Rows from block 6, named by matrix and row number. Rows with one number belong to one neuron. Each number is 200 + 40 x the weight over its row's rms, rounded and kept within 0 to 999. All counts start at 0. After the name is the row's rms in percent of the matrix's.
# gate: MLP gate (model.blocks.6.mlp.gate.weight, 672x256), inputs 128-255
# fc1: MLP up (model.blocks.6.mlp.fc1.weight, 672x256), inputs 128-255
# fc2: MLP down (model.blocks.6.mlp.fc2.weight, 256x672, transposed), outputs 128-255
gate.206,102,200,232,200,149,212,200,200,163,195,109,200,238,200,200,150,184,200,227,224,166,200,256,236,200,113,174,200,296,240,144,227,200,292,184,257,200,247,222,218,200,252,226,200,145,200,221,118,268,200,200,204,203,250,165,156,239,240,195,240,200,177,222,200,200,200,200,200,250,259,206,247,246,200,141,200,191,203,200,200,274,132,200,200,128,182,182,178,200,213,235,200,206,248,147,243,241,200,200,205,235,200,227,102,200,201,200,194,200,284,211,200,200,151,204,201,184,200,205,227,185,221,200,200,203,266,165,152,261
fc1.206,097,200,156,200,148,200,200,214,182,220,287,149,184,209,200,200,212,200,115,173,196,200,232,216,249,200,223,297,200,204,114,200,170,200,211,200,224,212,201,200,200,197,297,200,259,209,124,299,198,200,198,223,200,224,200,224,200,146,206,224,200,246,196,200,230,200,200,282,195,213,198,200,200,200,178,244,200,200,203,109,200,220,200,200,161,206,183,200,181,118,371,173,199,310,230,157,164,243,140,4,200,188,263,276,225,242,211,216,196,207,200,166,200,203,191,183,185,200,232,158,200,200,193,200,269,260,185,278,221
fc2.206,105,225,233,200,171,229,136,200,238,160,256,269,310,200,263,196,200,196,198,184,200,200,217,200,191,200,188,219,197,143,200,249,200,203,187,189,225,199,179,153,200,200,227,181,250,259,290,138,197,181,294,200,227,200,210,158,200,200,251,241,209,153,170,243,222,66,200,174,171,191,200,248,168,200,200,182,222,200,280,127,261,200,203,197,200,191,200,198,200,197,200,200,200,200,200,130,214,200,200,93,209,200,200,200,209,172,153,215,169,200,162,200,76,200,129,200,233,200,162,200,200,209,236,76,253,212,200,151,200
gate.207,101,183,136,188,163,212,179,200,235,200,200,174,200,162,238,200,293,225,200,259,157,166,312,276,200,200,107,258,312,179,205,200,200,286,208,200,197,130,167,200,297,200,185,153,196,116,163,200,200,204,200,188,200,256,200,239,164,146,200,206,234,238,200,204,200,174,149,155,200,194,232,200,211,184,237,167,212,174,306,200,202,200,171,223,200,161,200,200,200,200,200,246,200,220,228,145,247,242,220,141,208,243,200,208,200,200,258,200,200,170,200,160,200,202,165,200,213,231,200,188,200,148,172,243,90,273,166,200,200
fc1.207,100,266,200,208,306,164,194,147,322,153,200,200,170,228,200,182,200,200,200,233,208,143,114,187,200,179,147,200,83,163,200,200,200,200,210,180,163,270,200,170,248,197,233,161,246,200,288,200,200,200,127,187,198,208,236,200,186,181,200,200,200,142,237,200,200,210,260,302,200,200,200,200,147,188,200,222,143,226,175,223,200,232,202,200,125,224,195,216,200,210,200,224,200,267,207,200,128,200,174,200,200,200,181,183,200,153,230,201,200,202,200,200,234,198,200,200,207,226,258,203,185,206,336,231,310,189,213,202,97
fc2.207,116,146,200,200,173,184,170,200,229,157,149,257,200,200,120,189,179,187,159,149,200,200,150,244,192,185,231,207,174,200,200,225,168,200,200,198,200,249,229,200,192,203,219,174,185,222,200,206,219,222,246,171,232,219,197,213,144,254,235,200,200,200,200,255,275,200,179,233,200,200,210,186,118,200,256,200,214,214,98,106,200,221,165,108,173,200,221,156,160,275,171,196,148,298,228,167,90,305,200,200,200,200,200,221,215,200,189,262,224,201,242,167,207,228,143,256,190,261,132,241,332,200,102,200,187,200,249,166,267
gate.208,083,157,245,177,200,200,200,166,159,161,200,200,200,253,173,180,200,183,200,97,248,186,185,200,166,200,200,194,175,181,269,200,166,191,200,220,167,106,200,303,210,200,286,222,225,216,200,200,200,92,205,200,295,200,237,98,200,247,197,200,200,200,200,236,200,200,316,173,245,195,200,200,200,200,251,174,192,200,200,200,373,200,200,200,110,280,218,207,255,200,200,116,200,200,200,167,200,160,196,113,171,200,232,243,200,180,212,231,327,176,200,200,222,200,137,168,226,200,180,200,217,200,135,224,271,207,174,280,119
fc1.208,085,207,200,209,214,162,245,255,233,198,197,232,200,187,200,246,215,200,205,214,198,243,266,240,241,156,200,93,235,200,98,173,200,200,157,236,299,227,170,200,237,200,157,149,200,310,247,154,193,277,280,204,200,200,200,200,200,200,191,200,200,200,200,222,206,195,200,258,200,184,249,176,199,200,204,200,188,235,200,225,132,200,222,213,288,200,225,177,200,200,126,309,200,250,200,234,219,200,223,200,200,185,197,170,200,246,160,200,183,134,77,144,138,200,324,215,168,200,200,200,155,251,200,166,197,252,200,200,200
fc2.208,082,155,236,200,213,132,200,200,236,200,176,200,115,200,200,270,188,197,258,132,200,255,166,200,200,253,180,243,219,188,200,200,199,200,200,225,172,175,200,200,215,173,200,200,181,200,179,200,200,197,186,192,239,248,200,246,168,256,186,170,246,183,200,200,220,200,125,242,138,151,282,224,212,162,217,244,156,174,200,200,228,261,173,291,209,200,200,159,200,200,158,200,261,200,210,200,249,213,188,267,200,200,227,173,190,182,271,215,249,200,200,200,294,200,273,280,167,139,216,176,200,179,200,238,228,200,189,200,267
gate.209,085,94,229,190,200,196,200,143,200,151,230,216,195,175,207,193,236,169,202,181,137,177,200,131,249,168,185,205,218,200,200,200,187,206,200,150,200,200,209,249,185,190,266,171,200,200,132,200,248,227,200,219,175,224,159,261,256,130,200,249,194,154,200,201,199,194,213,151,200,200,174,205,218,200,226,234,177,165,108,80,283,252,200,252,56,217,200,303,242,267,218,200,242,182,210,229,200,200,228,131,206,200,249,211,193,158,250,196,246,264,235,216,173,194,200,185,188,200,200,145,200,228,200,200,151,200,229,200,208
fc1.209,086,252,200,200,219,216,232,200,198,205,162,165,208,217,200,200,268,230,212,214,188,131,254,185,173,200,164,200,196,176,200,179,200,279,226,167,200,174,176,200,277,224,200,121,200,200,301,239,195,113,209,137,266,148,221,211,189,72,253,185,170,224,197,206,232,244,200,200,169,116,154,147,194,200,155,200,239,195,342,181,115,125,193,150,207,210,200,177,230,190,200,200,200,200,158,246,200,219,197,227,173,314,222,183,200,213,172,169,213,179,223,279,254,184,212,209,175,209,222,200,235,200,170,232,224,200,200,175,178
fc2.209,088,161,200,174,200,206,224,200,200,200,198,248,89,214,200,204,136,209,179,180,200,184,200,222,253,200,200,200,239,200,214,157,200,158,199,167,288,200,245,227,200,154,153,259,227,200,113,200,240,151,177,197,244,200,124,270,189,271,201,189,200,158,175,200,140,200,231,274,200,129,181,136,200,132,200,168,200,176,142,165,200,133,200,335,199,200,200,143,200,245,203,200,185,235,222,205,268,173,226,200,174,99,200,210,239,200,199,213,200,200,242,296,199,165,122,143,200,200,200,173,285,183,182,200,200,200,200,200,95
gate.210,093,197,247,221,237,200,200,197,124,225,238,200,244,163,230,200,187,6,200,167,189,215,129,178,212,200,253,127,200,196,346,213,190,200,200,200,187,221,200,200,236,179,200,177,249,165,200,200,183,200,257,220,240,200,210,129,200,219,200,150,235,287,200,230,200,200,200,156,183,200,203,200,201,223,151,247,180,162,200,192,215,185,200,200,260,202,254,201,215,194,119,200,193,185,249,227,135,197,200,200,200,201,242,146,200,190,180,238,272,231,200,289,210,192,240,200,213,200,142,149,200,200,167,176,121,200,301,223,224
fc1.210,089,169,189,163,178,209,217,143,312,149,200,175,144,200,162,239,236,232,230,200,200,200,255,117,200,268,165,200,193,175,269,231,214,263,200,222,186,200,200,177,222,200,200,200,168,200,200,200,222,158,200,217,200,157,200,200,200,161,227,187,127,126,206,200,179,108,145,103,214,214,212,184,156,180,239,201,157,127,200,253,247,242,242,200,39,200,274,200,200,237,200,200,226,200,258,175,200,231,223,200,207,141,141,274,205,149,200,179,207,143,225,174,200,200,129,200,200,166,146,121,177,229,221,251,192,224,200,200,162
fc2.210,080,164,228,174,200,186,200,200,267,200,140,196,84,173,200,201,279,194,200,200,229,209,237,178,200,189,146,124,139,221,212,169,144,225,200,223,200,200,237,232,163,123,213,170,206,148,200,233,102,137,200,175,200,244,250,200,200,200,200,200,200,230,156,200,258,241,237,216,200,195,155,263,200,109,134,240,209,227,200,285,88,167,229,237,205,200,169,199,185,200,147,200,160,200,146,280,200,200,200,172,203,194,219,200,214,240,210,200,233,263,200,200,207,200,194,251,158,230,169,184,200,188,200,245,200,200,107,200,258
gate.211,084,200,167,184,157,195,117,215,297,237,249,200,158,150,200,199,249,200,162,200,280,220,141,63,226,203,194,200,257,184,219,200,200,139,193,200,128,202,160,224,211,183,118,221,268,203,216,222,200,138,178,163,200,200,200,127,216,241,250,200,200,208,159,244,200,230,200,249,200,170,180,281,258,200,116,200,245,181,240,266,182,214,200,200,200,219,221,166,160,184,201,178,187,200,157,238,200,251,124,200,233,210,208,200,200,145,222,183,194,220,245,260,160,138,230,173,200,212,267,238,266,274,260,217,91,169,225,152,271
fc1.211,093,242,280,200,169,210,200,229,200,200,200,224,200,200,114,200,130,178,308,198,219,190,200,216,202,153,200,165,230,219,224,179,200,158,175,200,200,221,230,264,234,200,259,195,173,174,181,200,140,258,227,225,178,159,184,201,200,174,197,200,235,164,154,200,200,263,174,169,232,200,134,200,200,229,239,293,168,200,190,200,243,200,188,280,157,200,161,347,113,188,222,202,231,200,186,130,200,230,200,231,219,200,200,85,200,200,206,247,217,124,172,159,268,200,140,215,203,146,200,88,244,252,221,200,173,200,281,148,219
fc2.211,082,200,193,204,315,139,229,200,202,200,268,228,200,186,191,200,182,169,169,216,200,154,200,126,225,200,222,179,186,287,244,200,200,98,212,220,196,215,200,200,151,248,247,200,255,178,200,226,167,200,237,229,200,196,200,170,211,200,107,200,269,251,170,272,254,200,253,262,249,200,200,200,200,200,205,214,221,200,200,110,167,189,222,200,168,200,200,263,152,229,301,189,200,280,217,154,201,200,179,119,142,200,183,200,194,130,107,200,203,210,195,280,156,201,165,233,240,200,200,268,277,189,198,217,240,188,132,165,183
gate.212,068,200,225,209,202,194,204,200,200,221,200,249,120,297,235,200,200,205,114,173,200,189,200,239,187,292,272,199,82,185,220,175,161,200,190,182,200,244,222,200,225,154,347,200,260,200,172,138,182,200,200,147,180,195,254,114,200,176,215,200,135,228,200,164,155,200,252,256,200,155,193,200,123,225,200,187,200,200,117,237,200,291,254,319,254,243,211,135,169,262,245,134,179,221,200,211,200,176,233,200,200,256,203,155,187,200,184,211,108,247,177,200,200,176,230,171,200,200,200,127,222,181,200,197,166,200,251,263,136
fc1.212,068,182,190,208,168,234,168,200,287,193,200,226,232,200,195,200,174,134,191,176,215,131,200,205,175,190,200,195,242,251,183,227,264,193,172,200,200,168,200,124,200,200,121,200,127,291,217,200,205,200,200,243,221,200,241,294,182,200,200,200,246,154,137,199,200,200,200,137,200,200,200,189,226,221,215,257,200,160,176,200,200,199,179,117,88,208,249,206,200,176,153,200,181,200,152,188,148,200,216,256,171,118,200,233,173,184,178,161,164,138,165,200,161,200,162,200,200,200,211,260,250,263,253,299,203,200,89,200,224
fc2.212,062,162,200,200,189,162,338,211,200,200,200,247,155,202,200,220,153,200,155,200,113,190,200,200,220,284,198,142,203,135,225,200,166,200,257,150,200,218,200,200,202,200,200,200,200,153,223,200,200,148,303,192,200,249,200,267,131,228,289,194,307,200,223,205,200,276,200,200,200,224,200,200,103,141,189,151,218,190,200,200,200,174,128,100,200,182,174,200,160,261,200,191,200,200,276,192,225,273,267,191,146,200,200,215,171,238,206,200,254,200,262,200,200,290,200,283,214,174,222,205,298,193,235,200,234,258,246,245,200
gate.213,129,182,214,200,200,194,200,175,200,118,147,217,200,210,195,200,200,205,213,191,195,235,200,217,103,243,103,230,202,216,200,193,200,200,248,189,137,200,200,196,202,131,228,200,137,155,200,200,246,151,200,200,131,200,200,274,184,105,200,200,200,200,191,200,200,227,214,188,200,182,157,240,276,153,177,200,200,193,203,177,396,200,214,92,210,252,232,209,224,200,178,166,292,192,288,200,182,195,213,200,219,125,144,189,145,200,200,200,234,149,294,245,200,200,144,163,200,200,200,167,171,274,240,200,200,228,195,200,200
fc1.213,114,200,200,229,200,171,136,200,209,250,91,222,200,176,107,200,264,200,178,159,274,198,245,92,254,181,200,158,135,210,200,118,178,200,198,193,186,213,211,200,217,200,213,221,245,200,200,193,200,181,200,124,252,200,200,226,161,161,200,209,275,212,211,153,200,260,200,192,159,158,212,174,165,168,200,200,195,95,219,287,111,238,201,255,200,200,271,200,200,239,188,200,173,189,150,200,270,174,200,186,164,148,227,191,252,231,200,153,136,178,149,282,200,164,166,211,200,225,160,200,200,124,200,165,146,269,273,184,200
fc2.213,130,152,206,166,200,173,184,195,165,200,200,95,114,200,200,226,207,165,200,255,249,166,169,200,267,223,135,255,200,273,229,160,229,140,161,226,169,187,235,216,216,182,219,204,150,229,138,136,200,227,200,200,129,226,230,93,135,283,200,152,104,190,200,253,200,200,200,291,187,203,123,200,234,175,190,200,210,175,256,231,200,285,200,200,275,136,200,280,181,223,200,200,184,200,255,200,200,180,200,200,187,187,168,185,200,190,185,231,200,216,200,200,200,183,200,179,157,116,200,103,280,125,142,144,246,279,233,200,224
gate.214,105,216,251,200,149,200,254,200,210,200,200,218,218,220,229,270,200,200,200,170,316,200,170,154,200,213,186,193,102,263,180,200,184,185,194,200,200,200,189,222,243,196,196,213,262,254,200,160,200,216,268,226,277,219,179,222,258,266,178,200,128,175,200,200,205,216,200,232,200,178,200,200,233,200,239,212,204,197,272,321,203,218,159,210,172,200,162,179,186,192,154,200,177,215,111,180,200,149,200,200,212,125,200,200,203,188,200,200,138,169,244,200,230,200,176,209,200,196,200,183,200,222,157,161,200,200,255,200,171
fc1.214,120,137,164,259,157,200,200,196,247,185,200,221,232,217,208,200,178,172,265,200,266,200,147,288,200,253,200,230,133,241,200,200,164,248,188,200,203,200,258,200,132,200,204,169,165,155,200,103,229,190,200,208,200,232,174,285,276,166,138,200,246,221,200,203,156,309,150,198,177,158,141,284,93,157,200,176,181,200,200,200,206,142,210,140,200,231,168,197,207,200,164,279,193,157,145,222,200,200,186,200,200,115,254,100,206,200,200,185,200,200,252,186,200,169,239,200,202,307,172,199,245,243,161,157,209,200,224,152,271
fc2.214,101,200,200,200,135,278,186,209,302,206,200,200,200,148,200,200,166,200,200,257,214,222,245,246,200,135,244,248,251,200,184,194,261,240,200,185,223,127,231,200,265,173,200,256,219,190,83,130,233,200,87,161,239,186,114,181,226,182,152,179,227,171,200,137,161,200,238,251,249,200,154,117,244,196,184,160,180,247,200,275,251,198,240,194,200,200,200,132,200,242,200,200,246,211,248,200,27,200,158,203,156,200,193,200,221,166,200,200,248,200,200,200,113,200,200,200,200,200,182,210,200,159,283,162,237,200,200,176,237
gate.215,096,200,200,220,194,200,200,250,200,175,200,152,171,235,188,172,225,239,196,200,276,140,200,200,174,267,200,192,147,177,117,200,200,146,175,200,200,222,203,265,290,200,223,254,168,241,213,160,200,182,209,191,200,164,200,99,200,123,214,200,209,236,200,200,164,279,200,275,200,200,195,200,200,200,196,258,200,215,134,219,306,262,200,241,254,200,185,200,198,200,211,181,200,200,138,200,114,162,200,248,166,233,250,84,185,207,200,200,150,103,254,200,200,200,141,161,200,200,202,16,131,209,241,146,210,153,354,200,274
fc1.215,092,167,200,218,200,197,153,161,196,231,200,200,200,191,220,279,225,152,186,226,219,254,165,141,187,200,176,200,200,200,200,200,200,200,200,166,200,200,222,164,70,200,136,226,129,200,200,190,200,216,188,217,228,200,225,209,255,308,194,241,216,200,214,228,189,281,218,238,210,237,212,229,200,200,185,254,237,138,234,274,200,200,167,145,177,200,199,228,165,142,308,154,218,108,177,200,146,255,122,251,190,200,256,200,200,200,200,172,200,245,249,200,196,148,200,200,185,237,281,238,200,233,252,200,200,200,200,90,299
fc2.215,084,156,173,200,260,127,219,171,263,223,200,200,158,200,200,200,200,200,173,200,225,293,265,119,200,200,145,189,200,130,200,253,200,91,200,200,176,157,219,208,200,200,255,149,310,182,200,200,133,171,280,172,233,219,200,280,147,64,200,213,155,268,200,166,185,200,148,243,142,116,265,200,214,211,182,200,200,237,200,200,116,102,200,161,200,243,147,305,144,161,192,221,200,225,224,212,236,253,200,164,178,297,258,200,200,258,175,140,204,273,200,219,196,200,193,261,219,200,200,201,199,200,229,200,212,200,128,230,175
gate.216,053,199,275,257,200,194,179,230,231,268,235,232,199,95,200,252,207,200,217,127,254,271,200,64,200,208,208,211,201,217,229,184,186,200,239,176,147,237,271,201,260,200,152,200,158,200,318,200,252,144,200,179,200,229,200,200,253,184,189,253,178,200,227,179,200,242,186,194,243,200,158,143,147,200,200,256,189,233,127,252,200,172,158,200,118,200,154,89,177,190,242,200,188,169,274,244,200,229,152,249,200,149,123,231,218,205,221,176,200,270,187,200,215,171,182,200,186,177,182,254,201,139,257,198,223,204,246,149,173
fc1.216,059,156,200,208,213,200,200,200,240,209,166,200,223,298,242,156,200,181,200,200,257,200,145,185,200,192,246,235,200,208,200,197,200,156,200,145,235,200,200,200,200,149,250,222,139,200,75,200,207,200,148,200,187,213,127,267,200,162,216,200,200,200,189,223,200,172,200,259,202,241,121,247,200,160,225,155,184,200,230,136,270,212,281,128,282,199,299,243,200,176,210,200,203,241,222,214,208,215,220,200,150,200,200,200,253,260,221,206,222,255,152,338,224,200,163,200,179,138,226,125,200,200,200,200,200,200,202,200,162
fc2.216,060,200,221,200,285,255,162,243,194,146,222,202,215,184,200,177,181,200,249,200,251,131,170,172,247,110,200,287,200,200,288,117,205,158,221,154,200,200,194,138,156,187,200,200,200,246,197,252,271,284,200,143,137,200,135,230,177,200,179,246,202,200,200,253,227,157,331,232,200,155,224,209,200,202,195,200,200,236,169,198,200,144,184,200,200,194,280,149,165,185,238,266,200,180,220,194,200,272,200,145,200,224,156,167,200,235,158,162,239,256,235,200,200,251,169,200,218,245,162,200,291,247,200,139,132,200,200,200,200
gate.217,069,200,131,217,185,173,180,129,268,146,248,205,200,197,200,208,294,200,100,219,122,65,212,259,200,230,177,200,211,200,114,192,200,200,230,200,200,200,276,158,223,281,200,164,253,234,223,240,132,200,231,181,223,175,200,133,175,148,200,200,200,200,238,216,264,131,200,266,183,200,200,214,221,200,200,200,138,200,124,112,254,200,252,200,174,200,243,209,181,161,236,168,167,106,166,200,153,245,250,232,214,259,200,285,200,200,202,200,258,266,249,214,200,160,200,216,200,200,268,200,161,200,200,200,200,200,142,200,286
fc1.217,077,238,163,230,33,200,263,183,218,228,200,200,267,200,200,182,167,188,142,200,214,276,199,200,117,200,192,209,224,269,324,200,200,257,176,141,200,224,200,200,213,228,130,200,134,200,162,200,13,200,205,200,181,215,200,200,189,212,178,146,184,148,204,200,151,300,194,200,264,200,200,273,170,148,168,150,200,193,231,200,215,200,137,186,188,200,167,145,200,249,252,245,189,121,218,152,200,200,196,171,243,200,180,173,233,240,231,190,229,200,255,119,200,200,200,178,241,200,200,211,184,239,120,200,206,215,200,221,269
fc2.217,070,191,267,268,200,193,200,169,98,236,213,200,155,200,123,219,200,200,279,200,197,234,200,161,172,230,156,220,273,200,200,198,221,200,200,152,200,141,274,140,159,151,143,200,235,184,154,202,200,212,198,200,154,200,176,244,184,176,200,200,126,196,254,121,164,200,221,134,188,164,255,236,228,170,200,175,161,175,200,255,200,228,200,290,200,200,200,156,200,200,200,189,198,141,136,248,200,200,162,226,226,292,208,173,200,200,173,124,200,200,147,184,200,154,200,244,200,200,250,156,200,251,200,172,164,232,255,245,200
gate.218,097,200,149,200,155,216,200,172,200,151,168,204,200,200,170,167,200,98,200,139,202,175,221,231,200,200,107,205,303,200,235,156,264,132,204,214,196,218,200,170,232,200,199,157,234,271,239,200,203,164,224,161,132,223,200,167,254,248,200,187,200,200,180,236,200,200,200,153,168,258,211,132,277,167,152,205,200,159,200,222,235,159,194,276,186,200,244,167,218,202,132,200,243,165,191,155,196,200,200,182,223,240,162,200,143,155,194,239,200,201,200,214,202,222,147,231,210,317,227,193,200,274,200,142,219,200,85,255,219
fc1.218,092,194,174,226,200,189,182,174,221,200,158,189,219,195,159,237,211,250,201,200,332,262,169,77,252,200,200,216,114,200,200,132,206,200,200,198,200,200,200,273,200,204,194,200,200,241,200,200,264,249,200,172,200,237,200,184,218,176,192,176,114,192,255,209,173,223,214,200,192,218,184,201,256,168,248,203,199,200,283,328,156,194,200,93,200,181,200,167,186,200,200,200,200,124,149,218,200,153,200,200,179,226,174,200,152,226,200,215,163,185,122,200,216,200,200,185,206,269,154,200,264,133,199,232,126,187,245,191,234
fc2.218,093,200,183,206,211,200,216,199,200,181,228,215,200,230,249,200,248,259,148,178,253,200,143,225,200,280,166,205,170,203,168,226,200,132,200,273,236,200,154,200,153,246,200,222,154,200,200,200,96,200,227,183,149,207,275,156,142,168,200,267,215,180,200,200,200,200,200,200,135,206,162,209,147,212,211,251,200,200,225,214,169,200,181,282,210,189,141,271,240,200,161,141,200,200,169,200,298,200,268,200,175,174,178,200,183,200,220,200,92,219,200,200,200,219,200,182,223,138,200,127,161,140,200,214,200,211,200,249,284
gate.219,070,161,165,253,200,228,200,231,275,225,171,150,200,100,232,306,200,57,200,200,268,293,308,200,160,247,242,204,214,182,200,218,206,155,189,173,156,200,200,102,114,220,164,234,200,164,238,255,200,254,200,195,242,144,183,265,291,200,239,200,200,179,200,172,151,140,200,198,233,140,164,200,169,227,205,226,200,157,173,277,181,180,200,200,178,200,168,141,200,200,135,245,187,161,254,164,160,226,200,244,209,200,200,200,234,171,266,224,200,172,189,158,200,200,105,185,173,200,232,158,238,137,178,200,176,187,247,232,200
fc1.219,071,159,253,173,200,175,200,200,166,200,222,256,249,212,196,103,269,200,245,200,200,200,138,178,239,175,200,200,114,200,200,158,224,232,178,200,200,153,165,250,295,200,200,200,172,205,123,188,200,137,200,181,166,200,211,200,200,221,200,200,202,223,191,234,253,234,143,200,152,200,179,200,256,200,200,200,183,200,249,127,223,232,136,241,232,254,258,200,235,200,229,163,196,250,200,217,255,186,185,125,180,180,200,173,170,155,182,200,155,251,206,315,158,200,297,192,212,172,200,256,200,210,164,325,254,200,229,149,245
fc2.219,070,143,200,191,257,194,218,239,200,146,258,135,182,176,200,181,204,147,224,278,200,227,200,185,235,273,200,127,200,269,287,212,200,200,160,200,187,164,200,126,200,200,259,276,223,200,186,200,165,200,162,215,198,200,200,241,296,198,200,200,221,200,200,262,200,134,200,289,200,200,259,173,250,200,200,150,222,233,263,252,153,200,200,200,199,249,107,279,209,200,143,234,200,200,230,189,260,226,166,200,166,200,171,162,207,206,136,178,200,161,237,200,221,168,200,239,200,200,200,236,288,200,200,175,128,256,217,200,200
gate.220,082,190,200,200,150,200,148,162,188,167,253,188,200,236,200,200,204,216,94,256,119,139,200,236,202,187,236,200,154,87,148,206,181,111,200,219,209,224,200,200,266,218,200,255,143,191,176,165,153,231,250,200,218,179,234,130,243,262,183,221,171,153,220,192,256,170,165,200,245,185,200,152,160,215,223,165,212,243,46,192,218,200,208,391,194,179,247,169,208,200,253,99,259,200,109,200,152,226,188,223,200,191,202,201,234,195,200,200,200,200,182,200,209,200,265,200,228,200,200,173,203,207,200,170,210,200,160,200,254
fc1.220,086,200,140,144,151,200,217,200,200,200,229,224,200,200,200,199,337,184,222,237,200,252,166,266,260,200,226,200,167,200,147,150,200,171,264,204,138,200,200,256,136,251,200,248,200,226,200,296,149,159,200,228,200,200,200,200,182,214,200,207,174,206,156,129,149,14,177,200,200,200,200,309,159,174,246,200,164,185,200,200,158,200,159,200,211,219,200,200,227,200,200,204,200,200,229,174,138,270,200,232,196,200,200,255,152,200,200,200,200,267,237,200,200,262,193,248,156,253,179,138,205,200,133,204,147,268,148,200,229
fc2.220,078,200,177,203,200,136,235,195,200,223,169,200,189,230,200,247,127,200,161,177,233,182,134,142,200,207,182,182,117,199,196,206,132,200,200,226,217,265,211,123,213,248,212,174,236,248,200,173,168,174,233,234,258,217,200,245,255,121,321,194,221,200,200,212,252,200,188,150,193,238,200,240,142,156,200,201,178,200,200,92,172,172,154,86,256,156,201,150,200,216,245,200,237,234,200,200,244,213,311,200,223,248,200,200,180,182,200,137,151,200,200,200,200,200,200,278,200,180,266,200,222,226,190,212,200,141,119,303,144
gate.221,102,200,200,235,174,202,247,197,273,223,205,234,198,166,181,247,200,200,200,200,145,200,166,175,200,217,221,200,200,200,269,189,204,288,200,289,200,200,184,186,224,185,251,200,226,202,200,200,185,207,258,151,200,200,200,198,188,133,178,188,70,188,222,200,192,206,270,183,152,155,200,179,157,200,230,200,200,200,163,181,200,200,142,57,77,124,200,200,187,184,200,213,200,188,299,254,200,117,200,148,200,170,227,197,127,145,184,172,200,200,200,238,200,196,296,200,200,200,200,208,200,206,208,297,270,166,200,206,154
fc1.221,095,264,200,197,200,185,200,200,121,195,200,200,152,229,241,200,189,200,204,184,200,200,144,237,225,203,200,248,227,175,219,176,200,172,200,246,227,204,151,68,160,92,200,153,264,198,200,304,200,189,200,222,200,258,298,143,200,200,187,230,200,254,200,167,190,88,185,198,142,200,200,200,161,200,200,200,182,200,80,64,232,285,223,127,251,184,255,200,200,200,200,204,145,254,262,200,200,163,200,200,200,200,238,307,200,200,231,209,182,153,200,200,215,256,220,182,131,194,200,200,243,246,140,249,200,200,271,247,157
fc2.221,105,306,200,225,173,297,165,200,200,228,189,175,185,200,200,207,129,204,242,266,221,184,217,242,169,111,186,139,222,213,205,188,168,275,192,200,200,134,166,200,231,200,207,224,243,140,101,166,200,200,109,164,226,131,200,233,326,215,242,186,240,255,162,200,206,200,200,192,200,195,234,163,241,198,171,131,222,197,150,283,228,176,200,200,228,200,249,144,242,165,200,189,259,200,188,268,120,201,184,166,200,200,200,200,200,200,211,186,200,122,200,177,200,200,225,200,200,200,200,200,86,172,200,200,216,200,200,200,251
gate.222,089,242,241,172,229,200,129,185,133,165,186,223,219,200,159,194,200,200,119,155,254,198,212,200,200,200,200,205,239,215,178,222,214,255,200,215,234,224,273,66,200,213,200,200,200,255,242,200,313,256,200,200,200,200,229,200,274,132,172,185,200,200,197,200,229,200,200,190,200,200,200,138,253,200,195,227,237,201,160,225,200,72,249,159,151,200,200,194,200,207,226,200,189,127,240,215,200,200,157,200,226,200,128,202,239,200,193,208,191,205,159,200,188,206,192,204,200,274,181,234,299,156,200,200,274,184,248,219,102
fc1.222,081,177,200,173,152,200,212,173,262,200,144,185,211,129,90,200,160,200,260,170,235,200,200,164,200,214,204,154,156,200,309,279,200,175,183,254,239,204,176,200,260,300,170,248,138,213,200,173,200,198,74,216,145,84,200,126,200,227,152,178,200,208,214,223,200,192,225,200,200,200,270,200,200,235,200,200,200,200,265,279,107,200,200,275,213,200,200,120,223,202,169,200,200,140,251,200,200,200,175,200,223,200,200,142,231,200,244,200,198,200,148,200,209,200,175,200,155,153,160,209,161,212,249,200,291,200,207,173,208
fc2.222,081,180,234,264,200,161,220,135,200,200,200,130,165,200,200,222,230,244,220,227,267,216,241,200,141,202,200,190,200,200,184,157,180,200,205,262,200,215,181,198,208,146,153,200,176,198,200,174,200,158,158,214,224,205,229,200,241,289,200,149,200,310,200,118,261,288,200,135,200,200,200,222,240,200,98,247,135,165,158,200,174,233,200,196,200,175,239,168,221,133,200,200,202,199,151,263,205,194,200,239,250,225,200,146,200,199,264,135,196,150,200,307,265,162,187,200,189,156,261,200,180,204,279,266,200,200,130,236,285
gate.223,081,200,200,194,242,200,207,146,200,195,200,173,200,200,210,140,200,293,198,246,209,129,200,296,123,200,262,265,200,200,156,255,154,147,159,200,233,172,200,296,148,200,214,191,175,165,141,200,173,200,199,194,227,212,195,100,196,242,200,251,175,152,200,187,175,200,200,105,182,239,221,180,229,192,169,178,200,200,175,84,200,200,129,158,200,200,237,200,220,238,196,200,285,200,202,211,200,200,200,200,200,174,232,228,200,208,201,181,277,200,206,200,258,237,265,200,163,170,155,200,249,255,195,175,200,140,177,232,200
fc1.223,084,175,192,152,92,254,200,184,200,146,200,192,200,200,139,242,221,241,200,134,292,238,107,200,200,289,209,308,200,242,217,200,190,217,208,200,200,141,226,239,159,203,203,200,205,215,200,239,182,178,218,232,288,200,221,200,188,178,200,240,74,97,213,181,181,149,200,147,200,277,194,237,200,225,200,158,249,200,187,233,285,200,221,118,105,200,200,182,229,175,332,200,205,174,200,200,200,185,200,217,185,200,204,221,200,207,183,200,265,200,253,190,224,200,200,166,216,157,159,200,172,174,162,164,249,194,226,240,200
fc2.223,085,200,200,247,179,221,157,200,200,257,198,227,267,224,192,168,146,200,200,203,200,200,155,225,211,124,184,200,179,200,127,222,200,200,241,147,272,248,200,257,223,239,174,200,190,200,193,200,154,200,253,245,200,142,133,200,200,188,171,180,237,150,200,200,138,282,200,200,214,200,182,200,163,283,200,224,200,200,200,221,200,182,200,197,247,189,200,154,200,200,239,186,191,222,215,183,141,148,200,38,252,161,200,200,134,176,176,183,200,169,200,230,118,156,161,150,241,231,236,200,200,212,165,169,200,169,200,200,147